A small contrastive audio-text model, trained from scratch: text encoder width 256.
Rows from block 7 of the audio encoder, named by matrix and row number. Rows with one number belong to one attention dimension. Each number is 500 + 40 x the weight over its row's rms, rounded and kept within 0 to 999. All counts start at 0. Numbers have three digits each. After the name is the row's rms in percent of the matrix's.
# v: attention query, key and value (stacked) (encoder.blocks.7.attn.qkv.weight, 576x192, the v third), inputs 64-127
# proj: attention output (encoder.blocks.7.attn.proj.weight, 192x192, transposed), outputs 64-127
v.50 096:473518543505537515527505567447493519478515385559535492452545467547493533581473557462561444455501493483498484431475483519503535466530509435549490460489449507478528526510571501492438555527548386
proj.50 083:527491503498439515445493499553549454513506525550501419526510561492434497492505508561379501504419522469473587468475506508523557522518464505430463491470538510511507473541437531463537456476501546
v.51 105:524517558475490480476509519522517490501510525501503519509541547513592496504529468520509435450443541573499518451504486514514485504459616431517503442453444469432557559544514472488407444539605500
proj.51 100:467512512516519499515499460489531535419533536444448490454516419489460447420422516546461485536542494528608518507456496502530574469503431460512519486454498382445486482502496480556548501550498453
v.52 099:517490464550512473492443529518428529435491482577472437469520489552516508533511438487523451447503463486503488506511545478510488490528519572469482464460502553507485536506509469503551497550511548
proj.52 089:472529551437481513521492519513528551500527483516500579506451422508454458527478518528510478466548528561456521493553483456451495469481487424587477528535459466483506447491511537536442495469528490
v.53 094:396438495410502559492489524521475572428463507505489514581456460560530470512603531486530520476496460499506518494529544486557511521541475519420563520526505506549490583461483483554516501475512555
proj.53 090:405430465574460538500472508484525464541503435518426487499518529405542510523416499449530441524527537489500583480556536474494478555477569470521415493538559488563547465498467517425474477514468443
v.54 110:514514531495528502493518553478492402466518467517515500533533579521538497507499538520532546483430525526450498425517511490540461530476532536514509460514534469497425568558447497497422487529446528
proj.54 102:496500535540507504495510406524531523478510522494506561461492417547525453527498515496385548542474542469516528515485461480521490561462458451468488566437476555506521441421485429471549514462451444
v.55 111:443474518556463558523438475453539505508483472495548498436490455456407507413503556480455524497532538522451523471502514434530454496480515510556514480501487459542581477458546449540429496558455452
proj.55 106:512537494502486435508530492506456579493488470439423510507479428394505501524533567523498508540623467518448498473475526562518534526553497506508485493430442506464500500578493546493492544499507470
v.56 110:503547463476487505543487572521374519511468454470542441425551563549482525544532521553507493468531533473533510519565547523487446534445481560473536463480475444533466473562494368496466476516460518
proj.56 115:475528550503549457534465454423506557545546437523487560536510450498468505529482518504424473509505559553512476506470459459529598545482538468618483575496552536479544502486508563551512508481543532
v.57 114:507546511535547488445502512437452492540531555449581537503554471536469516509494502594484568553469530502509517449499525540539450549463523459586475492526549521482482546503426481574538460487519505
proj.57 115:505460515498493444529530457526532461466428508576531471476483479532555449566492529466498476497553528533525486508535565441494529525478526546468567493449446532537461457470532540448564544574428534
v.58 100:505498473566569413431470518533552477479488479487524493568542483452530520442502501544523463547465511502464509519506493481490546499472500432537428516501560488458525439408486465569441441499537556
proj.58 100:451508546468465502493576502473449504529479555460495459474509510523401510457514549550477588526542457484504550526548548538498503480449475525475524517550473502485446519530543469490503559485468453
v.59 087:489556522476547562455470572470587498446551394547493480420473511532533497475432519495501532442529484510458464482550458507547483555463485559487451475443533478510508479543475432490520469573508519
proj.59 092:478538519608485486614557431521485540555515599494506503483504533505500495400533400493468495548503532485474431567492494512491541478520480497525507548545512549417490505509474527531544566487534471
v.60 097:470479476482553546501535585489578518458467450549521486515484437518526431460492541531475442549505514475495478501486483536534483514432451427519487424478444514505490440522516488537459446530550494
proj.60 102:529543498563445516496527473492485485540489560447449556495441522465481436519471492490488561476514469489465562396517545597575510501498480497449487481470503542512522472469502519500509525567485490
v.61 102:458549488524533533479412482437479552435530592526529568512459462530502576525492505557530468461446549540448518490533499541539490498498544464471469422494529504492524476584515483458480511534469542
proj.61 103:461547514522447501570486525546468505469564549523485468427473444496474518489555425458409489561513553479518422526547474510423490499520462511521463487425539441499506495506488485484520536489564449
v.62 097:510417498474475500566440451574549516537459490483528430450424518521424507462446519507520470631550530523528544557478494490521444506503481525473503514437554473523478498436500480492510516551491521
proj.62 094:474542448503422525475524559482472553465467458485516543519546521503563438510576474450506525478561476475540523442428512487512516421517520468555480496495505552522529488520534506460471493484455502
v.63 097:403536507486515481510529549489482501467589503533493398486558556556529486555507488526461509513456484433520442518475545573491494514452437460469485464499428482469496491553465478494443533476456434
proj.63 097:526516580547502501483468471438489481519498550537446504447432433456437555473470531513477522509474559497536517576501499520528559495573578498492460515487549580517490489445460473537550523525504496
v.64 099:493541551541543530501502524487548511479497494550433560419450446471488535509500530566503478572497540555405535563536552524498520550551506491516535477511485511523487498518574535521508577567495461
proj.64 093:428535483497494491444454576503509456486489535508451436503525497575575472449534425479456631450471519467521475529541487498505455516540508551467495498547497499493456504472428528517536497444477506
v.65 109:450539503516522489533496472573406542488499502374438456535499460462524500465538482458475514484481566519551542443483499535487496557499483509536528480542528521511512531472531506491548489559561490
proj.65 100:530452560472472511516450470492542472522441499529494508502524442512433570516503455471522514462534429460434518537481454369562527471537527470457414495443475429468507485455547525478542580459483569
v.66 096:533489499505492532533441546441544493468506533480458547445491471537445469477482504469527472423500504461477511509451490482456494492505428476518512537532494527446464599497480459521453469492474514
proj.66 087:523480511544500478467500455549491548527511497508511464517539481469472539523500509470454503528498422521477481458476547504527523441465509511464472533530476493595524446506533552512520546518463503
v.67 103:487521526426595481532491483455513441494544547587492409500442505467477469533590555489534566547464564521566537558421520525491515452534487517562519500465477533592421531415555554538520536520541523
proj.67 108:475482446566483548483526470523540540512481514505472456426491553439504530481458465551500448443492446461474488479472479422486518576480463499494487530499489522438547514503550443534421520473523494
v.68 116:501600435432559497386537551510504417476535555489530526497517535539506449424613526504453581476483467467545485475474476444490483458493466541522510517462470472528484510519488526443462517581442514
proj.68 116:474476492535481480546519453515459493519504581512447480555500451458441568501452436460514515486472446517495580544569489517429585494463490469512450519505532536511544450481597486491490515397513469
v.69 117:531482549522444510540428465567488476406482476533497567417447522534507559581386460514539494521461464491503505494501571508471584493527457499414491483500524505500475401540526473471509436447499479
proj.69 113:609495503484547504524505534478510535489508441420550521539547495463509523516506537543462537490536548476471524421460456515520460527482566542476531488515527444542445525497430505523490471568501547
v.70 107:571498461489486481484490539451527522472524501533520576470521550466473452557447510498557490482449456457392508527487412477481440511433498521428481503455496520500507502568466477483427499471498509
proj.70 090:503463502488502522515509504445481568517446461454514461520493429456499487411509552488468516523536444536510482519438561580445512435509517462478570498553472494473501528472506529575513495508500456
v.71 114:495466431514556419417519530441511484499464488564521490501535530468431492514508416505478517504483435476454468465523448481487437510471511535522502481522463473524427587470515522518532461486476508
proj.71 106:545488451534519503528517486544515501539535522557516525436487524556547473479495566512557505523443498469502536581500541549495545477509480545525511527525459554512503473538382435484452503496460408
v.72 114:525504490456491538485514544415552452542496531535553484513483513482543453520449502472541412533414402498476522460497459473492500515485455482532478566516499432496520470515464523481525471471502450
proj.72 108:451493497493541490589485427495492513440576533493486517532521577476442546539531532437444524468584533615517554488469504540482565436476549484518519461541489542496549512478453463496413523452481536
v.73 110:455573476436444522523461491440525534548529480470491524457432443551519498505505501541498485507501542461516488515431493544449533482491540475524437540452503533507524446525505485498493458512539473
proj.73 105:546455537523523475501498499535522459408470546524583532566529574456436428438477525508492445499569474468517495528573549480461518495486462446448449512526507494461531515445561506511509538546504567
v.74 096:478551453472470512536449462469452443579488460465454501484403480410473502419501552535482479506535501455564446549516542592468454563596525446495591528497491459470492473499494473518545515533495534
proj.74 101:425577576448579498499532492511505440479478488492513570519532535565568436499581462502522488569527487493438545537560466472497500577484523495490457531538504472508532541429526549487499478486494435
v.75 101:487409514530573486539526505512568549478470540590529525556491524422467496507485466505468518447415455454468481506593507468491524528511545488545491504553520513501417442453468551566473457470543454
proj.75 096:511539508482502506474482455470419484480502534486507485422476494519551461531511571455526490575513613534544508528467553407466430541466467512495528490420473504478506530532470462454511446555484478
v.76 094:498430503456519455513438438529501491468553477498523467564528534516517576524434516531489594501459487494476529498540506585518492574535501501458542504502507475566479480512530522535503474486563502
proj.76 091:511541499534507548503475530544473510519476511514517550537447498524477506456558489471507454525526479481527588593483494478410464506540476479510492570489502429481516531494528512452547472553394509
v.77 094:532477531517489550413512617439513499545534481419523490569482566569513553554523500538496507427550553522508532499530501506519450460527507555509495473516466546483387535475529541460503537473506539
proj.77 093:465434460479520504467530506512515574481478501458493442475530449450493546461436490549499551523491478495411475530430519536517483451525478527524487508566532544536554462575445463539478416474466462
v.78 098:478571501485454458515421462520476508489484457441498553576477485481459512506497478459477534493551564488584494431549534532552507549571529458489496578509535560459456543546509528474478517528403572
proj.78 094:459509427570539511469524476479471434521461495566464452492527530511529508533505438523587473484522474429495462501530439437512548460549479446481431474479550448528557510491536477512598488519547474
v.79 101:596572501464524505521531493514506551473456518468507559416490518589540439508500499512436445492503456489500515499534531533489517533510514473429496434516466536536505455524495537465435509484511539
proj.79 093:427455563476428512532460509493486505515535507511473487526522480448464504492445434508515563486519492478486470529460536522500447582499482449488469493477446395442494537461533454491528430517534570
v.80 119:468488538519472511509495522543512609459456562463501590480519540528467530505456388433472483463502541499532495511484532522497563505535468486484486463593520470438492476519513532400527475550461491
proj.80 109:551497468504548457545532568461502422505547415493479458501480449500531508502534472546503483539498612506521467431530467477462455492488463536449459511406552491558488454552426450560512492549505522
v.81 104:512508558483479520487445476489483452530455524474520426549519498433534495541486507427447467439546571534502575500473547523556500465455450481561504510512509536505538487453560545497566522425582510
proj.81 098:443492449550494539487487479483512499495495455548506533510470537539490543467556507509489479509511496462553553504526440466420516522505493487492501475469506528482457559450469467487461472523492550
v.82 109:434476488478566433550529473523501537489501483488563445478458384425523492493526497538527475503523523510451548536521456580534562486463475502508491475474461541508600429559574454555505469407465489
proj.82 105:470510518501503521468462539495441495508504535441513555453513576577469504561488472511491475480559514467515489462447489561493506539434485496564510550500491540490477536439450492395546569564499493
v.83 097:537484529475452533491471540436534474519494522541447470435439456512509455513465490516513501504526479467555510479460467515491561472488496415534424470535495510498422550495411515542501498556462490
proj.83 102:525447520509490495548559448529536527563594476468516484507535509481473492537530484477567487428496511517468441473496536359541495497544544523496501547454411528547485500482514478548507510477515502
v.84 106:511483546581506546515442552510512490475469564482461512505464447529490484479503480396471467561530510459495489442550535491593587450470527458551488492551481565454585497421536471503542528478413445
proj.84 106:524567535501518496414484454524491454482525437502476414479473546493519510553510497538557507454450551507483506484395428482510459456525478500508497443441529501487424461578438473468503545507562532
v.85 106:492527466474508488450492564441500464503543513518524573470496539559554475434526461529572534455452447528433497467486444542533532458435507489478560497550485462436561433560411462521484547508452530
proj.85 100:480523427470499487519538471520440534499486473496488503533495443480481481466492577544407504496535557473420496459444575529504517455535572455459505509468541466520515492505585547474434548417493540
v.86 117:477487506456464515532551511614446489468503507524508501565530477503486461453569422496557471511490508512534554458474439547466515479527457457529511506456474442475486454536511513507535493514510469
proj.86 115:580537561521487468502488488487473517559514530423452529442418500447466554531461518497545529453531504475500548533508465461485510515428474446536474529478447551552515510459512569396461542503498580
v.87 101:470474493534549512500536504451584537561507455458499473502452476490476505457468503513494530565473551459609486484522535533489483525526491530592458479530589509504437493528515531528555485542464470
proj.87 105:561471569523507495518496473574538524475528587496462514504505504488512554476515514507596496529532453494437502442458479483467539497510517519515401495488453466486577481546478508511452498498564502
v.88 098:459508530480554484551426580430509492538459484467444467507452497529521423454485399540539518487474498442598436535499533476502564484567491459490499464493516455498470580504543487505591487497505495
proj.88 097:556491494539487507478518448461606529453493591530489468514536486536531533463565558442499543545507549489518431457433486574462495496506530508512487506486516537525544497533474510508429472439523455
v.89 091:479604456432531443589531576524465505497485577514498508481504498468546486477468595465561501494492468522574481484504490472474449476546486544518476526504541532440465561548481422473501429567553549
proj.89 084:468488450539502457436534472476485539487484560462527460477514487522463476531550422532390520485506547533533481604515559467518528460485437489507545529484488496529578554520567606542460516470539471
v.90 101:508408546483496548482459463528459523444540537501413462498413586464521473535498496476555495574486540466542512430471551489498554431566504517503474529480531464448588546510484514482606474497433487
proj.90 094:582568502504458431563560531541506433484506460483570416469522489415477523518520476526489498457515518535455529525524410452476516497522472535486465557491500536490484465488467473482461538493513536
v.91 115:500497505477444519511494467486379534526478498481493437543534403535519527452447420434506475553447506541517492569496533482492537456501544540536487520469528476574508529460547578419557517571492595
proj.91 115:512476590461526436487502545508578434550472513539440518534489544468503487514474491528485487504527436447499525594525438430498470591479416485506471475485427563511492476510486398549492457441474506
v.92 101:531482504497594395493555478491460493545509492519437549522520523505401489450512473445460501478515505527422541534484471509533459508429462451538470544499470494490534488522519573526525488475451467
proj.92 089:516469490460452566456482555451577500449566523515495470455390488476468528474480548460539504477475448477514500487571454488444622440492502535524501516501478569512463425456447527447497515490482536
v.93 088:520469509507443462483494476507490530526554390558492477517492461478496497458518592440441511458516461462480487505505501554492453550531519532566542512485509529507514472458499585484443469503454445
proj.93 087:558498465507531485498517559490466438419480577487559548467454503562509550574528512538496478481517560457586495529541530482497515529485498499468441539471521452454470530451480539533523519547518466
v.94 092:587521469562500450452526402481475505483466515506518447513525510423482510523491547542425443507505435488411495510486524507505420497486487565485492385525518511572443467484478505556532442481522484
proj.94 094:529415530487501536493458537513542491498493484509569520399533490574531453479509532486501535514414492476464467471486550485421528507521530516509533479505503499526487531507522451541488546480412481
v.95 092:535430506571504474540464455493506426514457452431451551510496512553473476491415544445438511491534571477515502498487443471494498516459570430484453452516414544526525523452530544452539515461494517
proj.95 096:539519545476538500506528582453569532504535456576553416505567499411495447510557417472556542505477496480514516518550510437497492464573491540492573523472537476503437535526493520564458498568451548
v.96 108:500524507558522466461499470514554518592497412532517495532522495460452475455476500420512511525464486446556545555489505476466482469437523491516563476539507529508511514487500580521546518503567515
proj.96 104:473497442466506573505469556538455530499568613454559504481542485551535506436493543494492550467539488497525477536463513533473481551487577469506487490482515519500557435519449413531557513466505439
v.97 099:507550501575506548437508466469454457402513518512471560476517504507489500484495505513517527552424487455479478428419535503498496490491467429509439504628494464559520508483481509539495465539443473
proj.97 096:496386554449453486485444490534520539464567479521548504496450451530515484519507498474515440468544443511507568588460497570589595556577488531465517541490524493542460470431528504506409465506445520
v.98 107:576528525430520482541396568542483507546492499550453472556506463455486443519424551532543567514479530464489492521509497577517505523460462530568469479471508480421462490516492502505532500514525526
proj.98 105:463494490509483552525565499540511486449521451440544511512499447522494481510484496435459500488529559579469448516493508478518471505497564503471474501477445544527544414463482470490450503524474509
v.99 100:592489505565494511595514509523491504556573453503515549521522467479497492514520494558567446452550471483539490467494464491530504498484439508484421533512503386502467501535458499564513451422462467
proj.99 099:526498510545502499476505512506544501510499488494441470513454543409462502508499516409554457504375493538573509453515472436538491485550498506496504455535526578548405499433521582491477530537532500
v.100 099:550479531536528491499431447482592460536521534508549550544525506470511461535529506568571460461486468596511460504477479459487526484474513555494501542541469476521513535591524479492543452459520508
proj.100 102:509544521519512506407524475484510520531515560517491493431559536467502502486493507527490528542456487482478510504453506466500494538488539513579538534466552500432416484452508422500516576485516496
v.101 103:560412566515517475445463445597521404459550512552455582501496534466531539607571514493477486496519468506506486479480500435518512515497470440516537543585527558522503481551513474456483456529485540
proj.101 114:460488470503445456515463460558533585474501532506533453427467486570485458484472488497519423525556492498496543488438502601486519504544460562530543497484545506479444465462512489530490477430427484
v.102 108:515545489421480565587495520494518480471533508500530511490510462494515533471489536447421494487543527516494521471504595511525543527512478501573435456480487504561484462464507511576458527529500500
proj.102 109:551467502541492480443497513428558518509499525525484472522517530527485540524526407564554482479436517525490500486478457536521443527535525487419451465501415502548509496449554570454499499480447505
v.103 109:541470499469568475517430470494499499458509502521452531499523475517436429535547535529550502523471484554472504530438469501502510481488567472508481503510503529522489501450488549487510467559465513
proj.103 104:537554435447495518492527508502513582465465516515541518489565445475529523480559474512471472562516574483588518529481559437521508550544477562511493589514494471506479500526543453530541515485541451
v.104 100:456501490484570411412514504547482501458500576447478459472491535532463466492523485492407480495546483504512537465522472519483536492409475432527555514508457512494526457412419479526426536489524540
proj.104 099:569429505474479539549491462553507477576486479526477515454448467497505464519467545553543491562465543607524521470456472448444464493487505517455511602487507395542510524478514500494519516516494469
v.105 101:517485518487553529490507488533494541485475522463530475553564498465470512530569421475392448524582477553521545488467535550495545536474477456509496495495498528545581482384486426610526494491438477
proj.105 102:476541442483511503526443475516489509455515475593436463469494534449469503516534472537534502502515570497441433468439480527484479423559453546439485600526535445541509556510510532478475507479532454
v.106 117:577469467474551551539514485579477438465483525443513459489526518442538434467476494528458504495566557524502539495498475512521501514491555425501516499540523427510535447412529506490502496569403534
proj.106 122:427498454441470486549483552476465512483515498528515468562489467539553541460498530478479478520518510490581510502497473513515495478601454563417473588494459539516513550530497481460465538462519468
v.107 098:538511507450520513499492601459458480522514595477490472554520475442591441451482546586434501485565443484484517540477498531542509551473468476517491532599512510457542439453540479546513532518494587
proj.107 098:479552433474440468465540465507530480502543463508524564493551499561531520457446513491521392500455539557526517572489411478515538427550490483505480518437510458574505460477484447496520518489531391
v.108 111:446491540455566542573497486592566487519517491517473472497440509540519449468458492538550497422487539500523485530533488473488541529519557482465575545448537507557522455445477488469484503533554429
proj.108 108:486526519537453529433533450420441472501542491547407527448537493514511476511506542492533428575495511516479492549560470516529480455488451449523391521537508470426464557494553408459530477469434467
v.109 097:585498456432490475493465473466493414536515491500477595527496490487504522548572526563571466483440480475518530466438487510506448553491509515430518510494464503479414480514521497507525413388464483
proj.109 100:470503491493419518497463570516565585452481500478519477495514501502543479517523533561465425470558475495455554565551505518492526490539441606544543532520566505475458470482520475512375496553480444
v.110 109:537458580537564441526415543486508570518532459554477458512466548551495466535660542515580536442489488488508489444493507503458503472556463518507479476590474531507573533521479566560499511484439535
proj.110 105:478456461542532525470565443552435492532477480518518549446482520541472534501482482473548474573498511462481493503457494506545536532527484487464559543510521504491463509503491489468462489502529502
v.111 102:497483510483546498531481512526446499491430466528523481524481481531446494495564509445412463431516472425488541499526580488510498462535493511473550505479414555513489467454572457501470567510462438
proj.111 110:533525419479503450562506575456500510522516502500507503516449518532538501426457486528527542505517491483446507473470479558437499448561423529503550487527557515458521539578443532442504517510538528
v.112 102:492494500522465533504456502560548498485532522494489505489498450504513513448527402509525514483480496509534498496538539506517480481502534517526477506542593436485519509430452520502510531573457445
proj.112 106:500510582518476519454475440460421438501434459512470534415489531521478474589455503424486474456501471505532549493484524495536530490487504405491444517534505517481458555444510471566550493472448511
v.113 108:578528536479547514467546464516539456508475490530465514512528543511456518486451491543448494555448479515511519458550532476507467509473527459525508504509524500496479453506549429485470439507486570
proj.113 116:497514477465504447548467535487560519513440494529492485535439455499540507483529519452481497449536434488541551496484502567470567469553489561489494434523574481456501502525519510483510547523447468
v.114 104:492538458520493480473517523458480558488424472497527525511573491455485443488528484479515541485445518551523487493436545524499517475515473483453444486534447442521534531409452532526523514452539521
proj.114 108:481481466475492506546471531509531496461467475506527503523480531514589491479517576524527466475554448410564509571589495558493550485544459519446560524489523546452567527543520483516442479534495484
v.115 098:434497465486456583521464463493505531446454503558516504505498550463521517518463517519470425543525484475512530443535466453483520490493557460518498482490594443446547478473526509477469452421489556
proj.115 096:458485515487492428554495457507541471501491585556499523526522521484513384418490515496395510459509483453462599542440436538517447509471444515517508478510454459531533489578484477441521530532504476
v.116 109:517497507534493534546513444493537586470538503481521519495524563446584425503487493461546525405486520541458461443494542487506521518525442425512452477523532417460486393482522555468481510484512562
proj.116 118:528508487527511441489560446438548501549558536559502496523456502511409424446466518473516542493499509534522523449486386550534467417476530568507579490483440547503549557524539525446436534475494521
v.117 112:518524423435521481539448483516477517516449484477516487507562477516462494470552543399585562529456477456476487566547494482491459487469508565544466469508466541453470517561451499464426427497536524
proj.117 116:516505477543545531437542468489594477482455458485419507500501502454525495489435445553435518510502568519458558490559532476486537509449531476505529460576469473490441513549523455506578564512497508
v.118 103:520469509535519437514514464539497479433529480419479525526532516526458518513485478559576478551444501527511489518433499569492489544531473521463527570502551569421528619440568533459484512534461506
proj.118 107:484424478526422581489474474552498479486512522523481554492515444545451521526469514503437502484485527485482469516527521519540567512469531517583525509509484457526435494491487525557493538472561538
v.119 098:475418531468437517526448486449411492560551510436501534529497542501547526497441475445480459471472516457466482477482516496505540546479562494527543544504476529550536502474518473463486515536519452
proj.119 094:556500514515521520456466442487558480485494481519483597569514408513544491430540475481526469456462561507523516411481491511456513529465498461534413435475475433516408512439482574553565508476488490
v.120 113:539571497492587540452584409534470462506457489447559522515468530505575481508444517471579479537471467546525518487504560481499490468501520530524463533477488539549512464495532537478511461451456564
proj.120 115:452473506547500497499519569478502503546481477531469488526548419569531529525490505571453512469515434420534488482504469584495515504454522510455503489462473503467488512526495444550471537497538509
v.121 102:498492493510485536493514464505443513474538485553477545534499494460491551461537517516514520537500526541535545493515510499494545498492501520485536457450518467462588566349471515496569538436518413
proj.121 109:504448527451493524567461460548498485399435484557526528507481499494622449482499559468466455514496569519554475530464541521509434492552459422500430479532500541599486521536526519584482468549472472
v.122 108:474525538516516479529536551450493538529516545475474409526517519534465584506443463469482484506496507493440453438489510505480489488436507454563495489507471535551531584463456487521515516529410545
proj.122 109:520466441497553532486457499459568435469540435467527542515477410434491476539580480521500503465511440498500464472501546509503469561506512490473437567453502437519575472480527589498491518554539503
v.123 092:506466491543523524490472454489486454566550525539522543506505516505568503464560462490498459495548462508526534511515492479492451513482480506499468448532484519547518506490467513502446440577564409
proj.123 103:456549579504464426477513480467532534552491516523524488436589596472508501420479484464521498484497429489565513603490540532440457589536530452481517496471492493497523506557502501541577489463478447
v.124 102:486546600539496466522515488499459583546511552505529546522522516467439593488478417508491477579447507434533455491469468533526514495488536496470504491517488462501426538533535449516516458502525433
proj.124 110:514453495509570518533427493594493536486441508503438550454471543528479477488568543480470524488512461448482519493542580475540500518463547514465492476514539487530507476482536606505523505538467587
v.125 101:498548542488479469514497495495396476482499481551529440530489516541493452449528482512455568542425521496460532572519512526529503535532481534490550533466551495446581573435534539590501451518506479
proj.125 099:451431470461457589471526513545511494532510475508538572488428527463532496502497492533511475452489541570490431440433578494528543508505526405481444559517492504581472514537447510540490518505504500
v.126 113:539474515460493456500465472511443532506540477513520481511512542436542549540504456449481439528457552510551494501515482512493535533509508474462559505452472522528547528443490498501487524468611465
proj.126 117:474474528519444522549512514577575553486569498483446530461520407501488414463510541513550440518543562505456507494448534520514477439499464553496472517508562425569530479509497548498435455468420536
v.127 102:476502553502458544529572427534536503515515538489547526546534410496481527527461528417533540509481442509512495509455544466503511481501446490520422495500499502499493505515523576556471508455462479
proj.127 099:518507511507457497404465444439435482521506540495553526441504537486459507486486420522420567532450421473457515479523482531480417482535526455518530488475487557533514484578568499513493469536557503
v.128 087:524528517514535500499517484538528495427553507541447527484499454508555561510496524509472493425476479538498483458486521497494543516515474557457518467534475541515502531535538489590458487526443549
proj.128 095:414470498514413499505528457473449454532526441484451455538553539472496424468436537514528513583459484485455528483523436416528445537455513512537477487491462476475466513519504506478454505493499485
v.129 096:504496522538563476524528463499491480580482583503461564531432493575482563533529485590491536567528489472497492496461509468487536493453474501560474467549372508465471520475551503508465497472467498
proj.129 095:512474504480519488548550497464494563492457575449475471451534462438525493601513485494504432405526539590518416562524454513486577465534526478466476481495547490472477471510551464490510490526568532
v.130 088:595537475501520558483486487482452487511561454478432553476494452420479515541477572521420475468439515517527520479544536524503569531500488506534521498549492562495498528496539520535470433425509488
proj.130 088:422454459544418483445500458471497467442461538520511495500476491534518447544524467459516485454544489489485480490473465413429482523464469464497440436483525490451469453472476508462503512505524505
v.131 091:513481534461515467460475538565562483543520471504496492461498463444492443529489588534577532500497468505451486479492512492447483520499452514539472535516537427580537526508510499452535490555463485
proj.131 100:488518471466511487504546510556457463524503500457497460539446600486535592483498523467441507503573492482499464489539475519570558439478498497458467479522521476518487510491522500478468494520560475
v.132 098:477450474500536555522455432533560494515569538537493567538515486574560488537482505434511557520454549470510426538522509502500447490518494479466518534535476540497529470496528558508554395495469578
proj.132 095:499480488524570499477610519551394521480489512483476508471546498473504504536480476535486515453458514506561556525458459503552496562530457461493479430447506516450484519481553518429574523543470501
v.133 103:472499540512451520516486555469518480592539493504576479482541507579466528608432511495432506509463508502533448518484476491516517455530511513531546501503475508516529465538433519460557543583499481
proj.133 099:513580457425491523497546510508499508396432548507446511469465564457479465457541557414451480478516458549442520497534497461502515503572446528446489539515534521533491514453589470436441468482515493
v.134 090:553537491490529500559540436516468435497514520473467575489478471507477452545495459554450487440487491478475457499541549451488484528453507505602456570426551518526477467467535531511474402542486514
proj.134 086:386549477515544480554488501401500506578498561485469504453516508553502485534484496514479597500507546518568529561534455473473496560481522503504492471533489477486500488517482461546465571444510484
v.135 095:472455480529557518450479459454535572577511494471556541523518372450430480481468502491565497593465452516441487499528464507530462456507478492465476502560543482482532447456470451548493496441502554
proj.135 097:528566504538422495472533574557496439485460466508517447463529568495518518588493442431501472484546564503563540547531477520490523510524496502569459527484490495511505483500481554411583508513534493
v.136 089:483478530504556560461531522482515583487505443467438462531525529457534513464539516538478466508489484450506488488500550510490483537459554466535508494514470506502508527473516465497519593431513491
proj.136 090:423522498536483439577553512512515459523497566574451482541506491523505468428487456533490518533405549520479463503520443533491565467521523516507436569508510514533489402514475487493485509500457523
v.137 092:431467453508394435433505523490543416540507507479504430528495579461523462501438513506433508520520542541504491516487468468527469492553488453501517540552436537442489438511475550492508437541494438
proj.137 088:523502512571524501483533566511546598435507463498513517496524482511542491444573438461492454482521513509562548518507559519564509481495499530473517515477571542552488555480530491524531451478471512
v.138 091:557462506549487516552429458511456462532502458522485464507492490460548556524465486501488480510504475471466526501555498484479570485459432450526482535528516492409504587450471485436486479540499517
proj.138 095:476547488420534506491564524451481503510513485536547514473633475542559479511500447543476487451500522537554575554540508493462502520532490485464443477489472495559433498493553527493486532523450499
v.139 095:527541440557564499507453515465544562546506477549592533464482496414483471449515479402496547511449569487468490560552490486496512489499481516552499455515553469466505528474469529502509474580519522
proj.139 091:478537449530463552534471481420484409452468503530508476519481534566442471564469563515473562496543544544480534517490485479429485561532513481483488575491507503490541457516473454563533518444537485
v.140 105:519522528414516567477568466511515442422513505500465480495494493550523469491503512474545437502507507467486469561482488493474455517508435513465518518510536442453606444531477539391511509485479543
proj.140 106:519508493537485510529483461489474482485468507541480568593558488456501439470467521442489503513537465464452493547491519529497447542456500509502491443524455506506454599516484484559520455597560487
v.141 098:571533476530515547442462477543488510531483466514534510492514474573488575479479470485494504506483517501518475517488502526533465555520587427514604526465447402529390433591553425445576527550477485
proj.141 093:476460470437428511532549545535531501453553482468484570499506561477460502552498517543463481455508532419492483466436438512406522474471468522501495471532524463495542510433488523537459462435448522
v.142 091:509574513449536437525571430492496443464448450438487526517532493486533413492525578477458431466505532470555513494441512447528524481505428512510501553526447563473514517484463502485506517500469498
proj.142 085:503508457545500505445391511452569554493518500558437488546488442457478514506485539461492515519488453396472540510542513577539483528422546516568507437522527516472456493488480515544504462521562528
v.143 105:496518560558506479510498492485463475455474476471509479465487517540522475508517510515562548496554570518458541452555539461497459502530457496496452514508566428543484416583513436385523528498489585
proj.143 102:485509456456514558598501566471516498525552549613481513550493545475492496499494495539508571510537434552489511541485457494489537527484475462548560471593426532516500541483492504524504492522487451
v.144 099:424492608506558455476490517495482498591490533526532462479507449518531483563486459554478461507505524556512513459471493471467557537525484503509511532529485568427496540558518500514519517527484565
proj.144 099:545501439511500507513542533496471514537454510492455437568499479424565566475439567399442532422470470507396454544488474541521517525477456464537502523494460479523473510474557521484461484480529487
v.145 098:522461517427444467482437490528500529528537389550472510489555483571491512571508499508392528528450494495506473552482439546538526489455528551444553462489490500510540539522493485456511464463547457
proj.145 095:455541480526505475496546503508529514484486571454452547506443500502482508510486463496510490512494508421502471506457576472561473513533530502494503491462535549476426463470483512536433547512460621
v.146 098:473561439430506538503530536423550497499471553498478447545576510450513565438515498464521513461482507476487456525516520480461436488538552459480500483543461438517536566516497481473540542468493433
proj.146 097:472480569499474521489490487532566512503512520530449489542446491536502525509458476485508505501507497556591557474472532605497543484516524506522529480453568530516449560550442522493429426533505501
v.147 087:520491488525540469439527523544447521507467458523463493515510540559517499481488485502522445579481454537514509563428484525477509546484615471473539447470492512526500466505506600571516508432491472
proj.147 090:507513502503454482507449471459485577464500452400557539493463503422481466529501486482489506504488587423569454490446507509587516510462458499531513506470533461517541485478458491468544464553440523